config.yaml
encoder_arch: "resnet"
model: "contrastive image-text model"
dataset: "pictures of board games with random positions, seen at a slant"
train_examples: 97500
image_size: 64
crop_scale_min: 1
horizontal_flip: true
translate: 0.06
tokenizer: "word"
vocab_size: 67
loss: "softmax"
embed_dim: 384
encoder_norm: "batchnorm"
encoder_activation: "relu"
encoder_depths: [2, 5, 2]
encoder_kernel_size: 3
encoder_stem: "deep"
encoder_avg_pool_shortcut: false
encoder_widths: [48, 64, 96]
text_encoder_causal: true
text_encoder_width: 256
text_encoder_layers: 10
text_encoder_norm: "layernorm"
text_encoder_norm_position: "pre"
text_encoder_activation: "gelu"
text_encoder_mlp_ratio: 2
text_encoder_head_dim: 32
text_encoder_fused_qkv: true
text_encoder_bias: "qkv"
text_encoder_qk_norm: false
text_encoder_parallel_block: false
text_encoder_inner_norm: false
text_encoder_drop_path: 0.05
text_encoder_positions: "rope"
init: "kaiming_normal"
residual_init: "none"
optimizer: "muon"
muon_scale: "match_rms_adamw"
lr: 0.0029
momentum: 0.95
nesterov: true
orthogonalizer: "newton_schulz_5"
adamw_lr_other_params: 0.002
grad_clip: 1.0
steps: 6200
batch_size: 256
epochs: 16.3
lr_schedule: "cosine"
final_lr_fraction: 0.1
warmup_steps: 310
weight_decay: 0.1
adamw_weight_decay_other_params: 0.01
Rows from block 6 of the image encoder, named by matrix and row number. Rows with one number belong to one channel. Each number is 128 + 32 x the weight over the matrix's rms, rounded and kept within 0 to 255. All counts start at 0. Numbers have three digits each.
# convs0: first 3x3 conv (encoder.blocks.6.convs.0.weight, 64x64x3x3), inputs 16-31, a 3x3 kernel for each
# convs1: second 3x3 conv (encoder.blocks.6.convs.1.weight, 64x64x3x3, transposed), outputs 16-31, a 3x3 kernel for each
convs0.5:119118143101112180092138157148174144123128124124118134163121129171136115182156105159171113140111109136106108136125160148143108123144118149116165128124117168174147162135115128111130091114092112141154115137159124129149124134137135159145101105117118109101125062105133101117157114058135108121089109117159092118133094126131105099161118099170127146137169127133127145108114105118151108140126106169202157145123100112133121138157138131143146
convs1.5:113137149086118146096129175037106141066113150091110135062108129071080106114105097156124130149139126138111115155143114141125110176203152138116104169150144154137117126120141120135143161137170107108102111126124114086145141117111118093116119103107137108091173154161168184181128151190113109114103092139137078098134133129151130123126112131115114096125133099125104092109113134181172171097142150086119142106133127106097146100104153101126128
convs0.6:115143091100090119124148124204199172154152137147116097158157201162148115140149130161140120139121144104096098107035065152136133129180136130056080150141110186174158151154091106102085089125132138140146081100096085086083131105081178141123130136148103090100103048081144170120103115134012062101089049095176100099122082097126099135102136134176248208130118116064047069145189126150141081081125111097146123138177175116072087172162115113104112
convs1.6:089131106115144166148186203170136077132120035147151109164152129171144064130130088127131165106145189126168191171130145162128151125110117106133114134146190143149144127113149143196211103145154082115149125123121095108099145152147161151127150175178087088094110125077100102104119107107160157209151156121165120124136074089144078079191237197159190174126142116140115095109117114167180151122101066076048072060112093114107162057084076173180135
convs0.7:036114118066100123109129107085150144067079086121126149113137106098099122065063072107142126118150119170162104098089067151131107169160147115111141083064119152109148122096089112101099095111126121092082166166091208228133110072111150124130121125137128119108133194132156177163142156165151103100126137100137151102154150110138165138156104105144161143078161171149122126176131118180177191156225210146171168065081136082103146135133137155175100
convs1.7:084092152100105178127077180125106101114120139093087147150089073130109121085114132110144150131148162153102121092123078137153102134142133075102076115103117187149112157167175115102115112117095121074062152134080183186125108109075098116086112136113164140130153121148146122154116101197056112154069102116136109091146116098179125089131116136087074101073056093139156105132132128134125110164172178130119155084072114121069064199090056179127081
convs0.8:140126155154121149160160161172161115155158122145170171125103119145125105130134151123125146116162175134155175130101097122078112144118135141151167163147135147155163107093113110095144118072108113121134129166111152154148085097055104100104096081100096083069130117124115089129119137113114150136126125104152117118155155156154170153126114153081086105106066048069104099093097109084100102123124133131123131142138127119114091132133113118135159
convs1.8:095117131100139143078110129113117093102088079096097112128149136121144122111165136136139156121123137144152169076102086118128117156141111113091109119106142128113129145133112109112080124103092122100079138136109114134106164168158132123135132104142144134139137139141157146137090121101116101091121132115137130106115117113127130144115086122100091121126108147112116099095102111093088124113107102132125125121136144125134128131136119133124117
convs0.9:192140146182123123164153169129170137148152118162111074163143161145132161137123173154067127131087145121093126081115103144138125166149115133090090109100079101068071129129109159140147212205152142128154121117141100096109149160094152125126189113124089069119106095160114121153136126193071068118048086126123076189127126209126108148040112118119090057129099044085140092139089109183103135128093136137122141139087162069106077089105086142080072
convs1.9:101119066144121077080110079093098111087122125093142148126195158127156114123125069130129106100122108115173140152128164145123133153093131142158114153155133143150148115091131108110136124128128129114124149119096125135081121122131125088128156098122130120143158149170148115144145150160160165181116124089097145141074126138117138145050109143087113130107106143144131081174147123211149141111099067141142112142152134205102109162110120161168154
convs0.10:162150131167151168142164128125124151106141147104104102091089115076110116112165158131152171141133133093117079210175147152139131150137110129140114110099114070096111142175163129115090100098088164202180138103089150079108136124124089108102093140095090116149119155130098129103110116148138108151140115141088127124116111077097129114122142123110174167114148131164091021123093036033061050143148172126089132085091119164162151133130132127089098
convs1.10:186169170148168154072071070130130116126127129126139138138139150097129103082088091112148163098101092088111106165145100141132154159144104124103153105145126148134104194173162119114124000000018176168155170164114123104068175175177151141154125123130191212179136140173129161184127141156143148116167176180133115119135151109165168151088127108104086106104110127119115109108104091127127114117156129137159108086094097255214161167169161097092128
convs0.11:195159149135124091147090082151193161086095085053043049101100123085113135101109172234212188155139141130119121118144103117067119119111113141129095078049063071058048213157139162128135127113086136115128114115119123126117163145136127087079106087037133114089102110087152154156083113101120101100117133131105119124125137092168157153120144127098115117134139118140143138137114156154149129152150110121142153115138143092109083111138137133139123
convs1.11:118173164104131101107137076162152156156159160133113133096062077113109099176141185171084073088091098067113120170197143152189179166168183129099104119113102126064059120095071144134110142154124141133118110101108089106110128117144109171146125128136123182117167214169174162142155162161094130147107127183072125061131163151143164182126105124128154154129130143146150105131147155137127157133165173126166156125109131135136124113104119095095133
convs0.12:117098106156142106191179138134132123115170176111127104061101103099123110123144158111133131156133133222167176105102133087082076186170155116099120105099106192189154094089080143130075255255252100116118115115118131121136115120114149151090175156138130136124110117125144124100108122127139128129157169150105133094143151110131129118117107112116134156147101124145128087072109089249208130098084121102118142114116135105103148108126138136138102
convs1.12:165114120136126139132151125150141142125086114148122150126152129115129080120152153098107081133125090148140111140117150183113135065075130134108087194151091147138068065068064150134142214193167114157150118163156085143157131112113163150131137101137153135136129133161105133097158154099152164130128112091071098161078097115135137141165209124101093066117147041040000008175161170255255245173154159095162119190207184101114101151127102255208187
convs0.13:141133068169171128170150138068094099095122123101096136091149105118125122096144107088102143108123134121153140106125125127109126080137064053130149099131159105175158102114183114172190196207213053114169074098154098166193164111099175120104165178091123112175177185197141148174117144151086150141139167175135118202116141193115137134124103082151117108138135101073124098098143176072208115111102073144083064131112087117098105109103170084147124
convs1.13:100096053087148085132206104059100137064143162092110214111114143056089087103138157127105074127113108091112115171141129143159149135120097152123158152175167100068102077101110103140175155133184068092160048130132105148133112096046095120086093106082140145123130127108104119110215176150149131137156129131139183166116135119090129118142145155113144164125136126122111144135137134185202165164190187118151176137164161100160104138099126155140137
convs0.14:080126140054141165065092156015071154046103183049088139156122117180125095210176146103097173094116164082080138126123151086100147094135155109072149090086147070051156124120168101099170079054140118110158103108147098089152123127209136129183096090154111137141133107125173149126180130110175114096175120097132083066146132104164124121116070129128115105155085130141159220078149179113120134129036085189084136171073144133097140130110130136102112
convs1.14:072104170109117141124132135105110118085120123119126137113142090125126119140126108081162162086126173070114153104117097109151132118139136088121147072135141075111143150147144168151122113110074083165164100183195124184193123166150114147119087150117105165164137150139157134130126136104110114117097083060204149047204157046228176149216181104154106099077100096120164168076124185038096122114170132094153103126162181162164222133115160162144133
convs0.15:133120124135121100104161082109166155130152139190175121158170180111097095088120110146125108109139120126146107140170159119141116078112096199172151122137082122082114145149124111148070073110082157154141151175158115098108152132134135137109133098094188197203132154125111148133160169148127116135101114092145179196141151162117101099143158145097088074126127091099155132083148159071136123146173177152158169108124128157158177137126138108111115
convs1.15:148139251163092150180133119154106098165144138118079140112152083072074129014053034092089083126134108123131112174176155112121095126106125139180150174134122118092032125125099142118105138091093133122155080111121138146185132137104084103102068117110113100124099116091104069073144114151134132113137138167117126150102145137091120124143129127178168124095114136131152194123104170099107131149152181137118137096091088155140163122121133068095045
convs0.16:089095136072077138072095142149109152123163133103127160119112123108125163126183171129148133160134125132136128110114046171149085101130101117082126127110136063114111126149142156132101109090075159159121159143096132123114065111227094134211143163198154125098157113124152133106166150110178154117160151108133149104147131074121116089109113107077069122110130144167189176164184180120152113128147172122147134141154142134133141128123123131114097
convs1.16:122130099109118125101116185164130124113102117092099145147114094124101132119115125078126119102130131127114113099113128146116121121114126221135120115108092119133134157145147157109125133115112151153104158139083124094082111160152112160178101160151110124110140126097129131130155134121127152132108125149130144147124149136114154161091131124144130125153107130125152130151141111121122099168143086174146128109153110161145104155177125131131095
convs0.17:157179129149126132135124154113154125134125129143108171112106117145122101139131115095098101117125126145136153089087068144121119174178147102136126081166119115156151126123111129142113162198154110139129105113129133166162156136098140121108164153109166110104107123111150153108148160144142150138157154140165127143152143128126144119117148107115142113176158147054072143060159181112159174169154168101119147151158147093107149082117157179159166
convs1.17:105122068111164134088132098102154141095112109075117118159129126095099080113105119125132111133124141129135087144127111137111102133144135076118118130121111117074059140119162145142123158146131130128097132115139133173186123131136137163147152139147146135141106170137132113126139137131095101167117100142097124107106114083130088102102108095107091065123114071107116103080125140119148154139195106107140127098139094092120156138179146200171164
convs0.18:086117114116135090127128095118166082128143099105148112095092092084077063169109107111085131133120136169125164104090117107080111121158168136142172148160121144139117166161172124113117129094096123137147118123143121108124143143116136139171102162183134137161071073115103102109120150154096132158078108132175143163166145178112117152149144137114131113142151101120084121091087097080082146140156131141128124139117149151106072177147148160152142
convs1.18:104136134121157111074163146186177106116151126120131137090097099106092061099079075081094096127113142097121108135109144113159145055093090144191145098119113116122114106158146107135131080099122080101165098120152138091145077107129084133134070111134110136122124113112087041079117138125139134146128088076124160129148135121121125125120102100121113104111124170150150172138140136077083095157192169112135131084135132115095085140115091156141160
convs0.19:118079068142128086144085130107120110119121082090090078137104128219105122226156122129126095130126118126168161116119178202114166165142141157119172155126139147112143140075097130092125103111087126133139047112142094142150101124079155121106136114083078103170055066148081125134110111142094105129100114109191174164112113144101167165148121111207130134255180114090058089051075123058130112134136123120116102160117117160161196118108141150102131
convs1.19:102200187067121184074109142154124141159135171174124133148153107135122118125116091111125117169132158156117152119107140113158097133137124115093126118136107103122088166144171141095111106082076116131145107115154097084115150185164145149169176174175056108099109104112109148118131134130156127140163138135146118131128143119155098108135086075107099112133145129130178157124138131105151154130140177104165169132162161127197154107176119089128109
convs0.20:189157190210150184168158131153090122138098138144074120093131136091137147097144131151098124163112112168111107108112093099124113118089117178147169178165176141125172094092130095109132115120133183135156128113142127122136116130134141144168122104133100113099124111107171130138178130143145126141126106108131146150139123147140125150138127161139113140117134166070071040073108111043049062190207176154178142168153152095135116082101103093128128
convs1.20:097139174071110110099101112142137094151122111103106088105120117069074105111101124131112116134114127120125114067093070110125101119134127096090089150116129138111114129137131118109114133128125129134120103110092123127098113137150135132131125132127120138132135134139137133146100104139134150144145144125116101098107113104129118116143136111150097101156146125144104099132133078118136084104142152122149129120143116116132105147125129099104105
convs0.21:143138119185125077171126113147132154163154124117103123066075097096098163075123143088114128097110099098088104131110143103121201104126114125129098149133144132126110145103111199136166126100136112131139143138153130120124116139083148109114149129108151138125167135132100105081139165187145146160117080133140147135113145158110109132034100144098091105124141141087134152121103166166162103114152169141145149185145155135080054133071110161144154
convs1.21:096156171115068069133191116144126109153115130135117122136129120107048095105008067183126121152134112123138119149169171131151134104132118163084133127101106173127132074083090129124115164183160101163153092177128126120115134109084134131090127101086166159140137117122086074078119116070083090112132132080082091133069127136128123151120155117146155138127137124164167158155141122152152149093126100065118100057138104121141135125100102112118107
convs0.22:120098120152122102152133109096135091146125110120152167144091110123119099126091141085069089093134142143178191158134139113122157166149182115070108130140120135134160046057067097103113135158130159138136120103114113116113061114106052122103139145163102128090097109098106119142099085074085059066104116073137180111135146134143132101124101145151143176088084137069083117113149095192174201093085114103133116150159135097134095088126087107131156
convs1.22:122168167065093169162134148091103114123134143138153146169183145133124102089081076104077117130109158164152147045145114101153146089081117164160103145132156105112100160152180153157191199203209131165152098114107062096113135116120153137150171150172079123180121131135133106114145138117168164152115141158105135149125114170123118150174211157133141103107133072131152142138127140106106086119101119099098147172160153084097106105100169156149167
convs0.23:119134114130146128121171143103117145101125119175145118094092082143124104084125060121132151147123170153132151071122083112177126113147077152129137115119129090101112125155122121130133172135138093142127112157149111138183110116104143160170180165147107089117115122124130150132162154144124122112104053069132175146122158140078116133137179151143169110088087061054170124128186142130171121153114128120103142149144187109172137101126126136145105
convs1.23:084089101122075136169144173059090134081135143099136138151155195141150158195162129154179126154193122086101111145093150172136171203142169147134169169172197170172178132119116144153154148120122114102131134115107142119125130116110105105116127144120120108125107141145123170157153209181135187175087117141148154162113110130135131139181183158133119109104100082122108108150095122155124155198176184154167173131138139104117091110079128105124098
convs0.24:140118148135144133132144155090176189090166192088147155133143140127121146117156157120132131109147152112128149147102121127119102152165118133169141136176178139166144094078123122112118122127077158143131118117114123127119119086077123124103128114126083096129158146125150112116137163171117175141147160126123130082109116091125132095105140108116143082086098106085081117084104104131127088082090135102101126108157149115116129077080095120091150
convs1.24:067120150081147128075140134045100120099123132109113142085124109093171117093176103139178151138182147143188163153126149159138148171154156088127108098120132131129140146120106116141113118152123158113091130133079136136103128104125094054110091091129106094126133126160149121166114138148104123132115086103128173085144173116152187139094110171105099150105099170102118113100108108148136124159138115172158137168121147151133129175158153133133118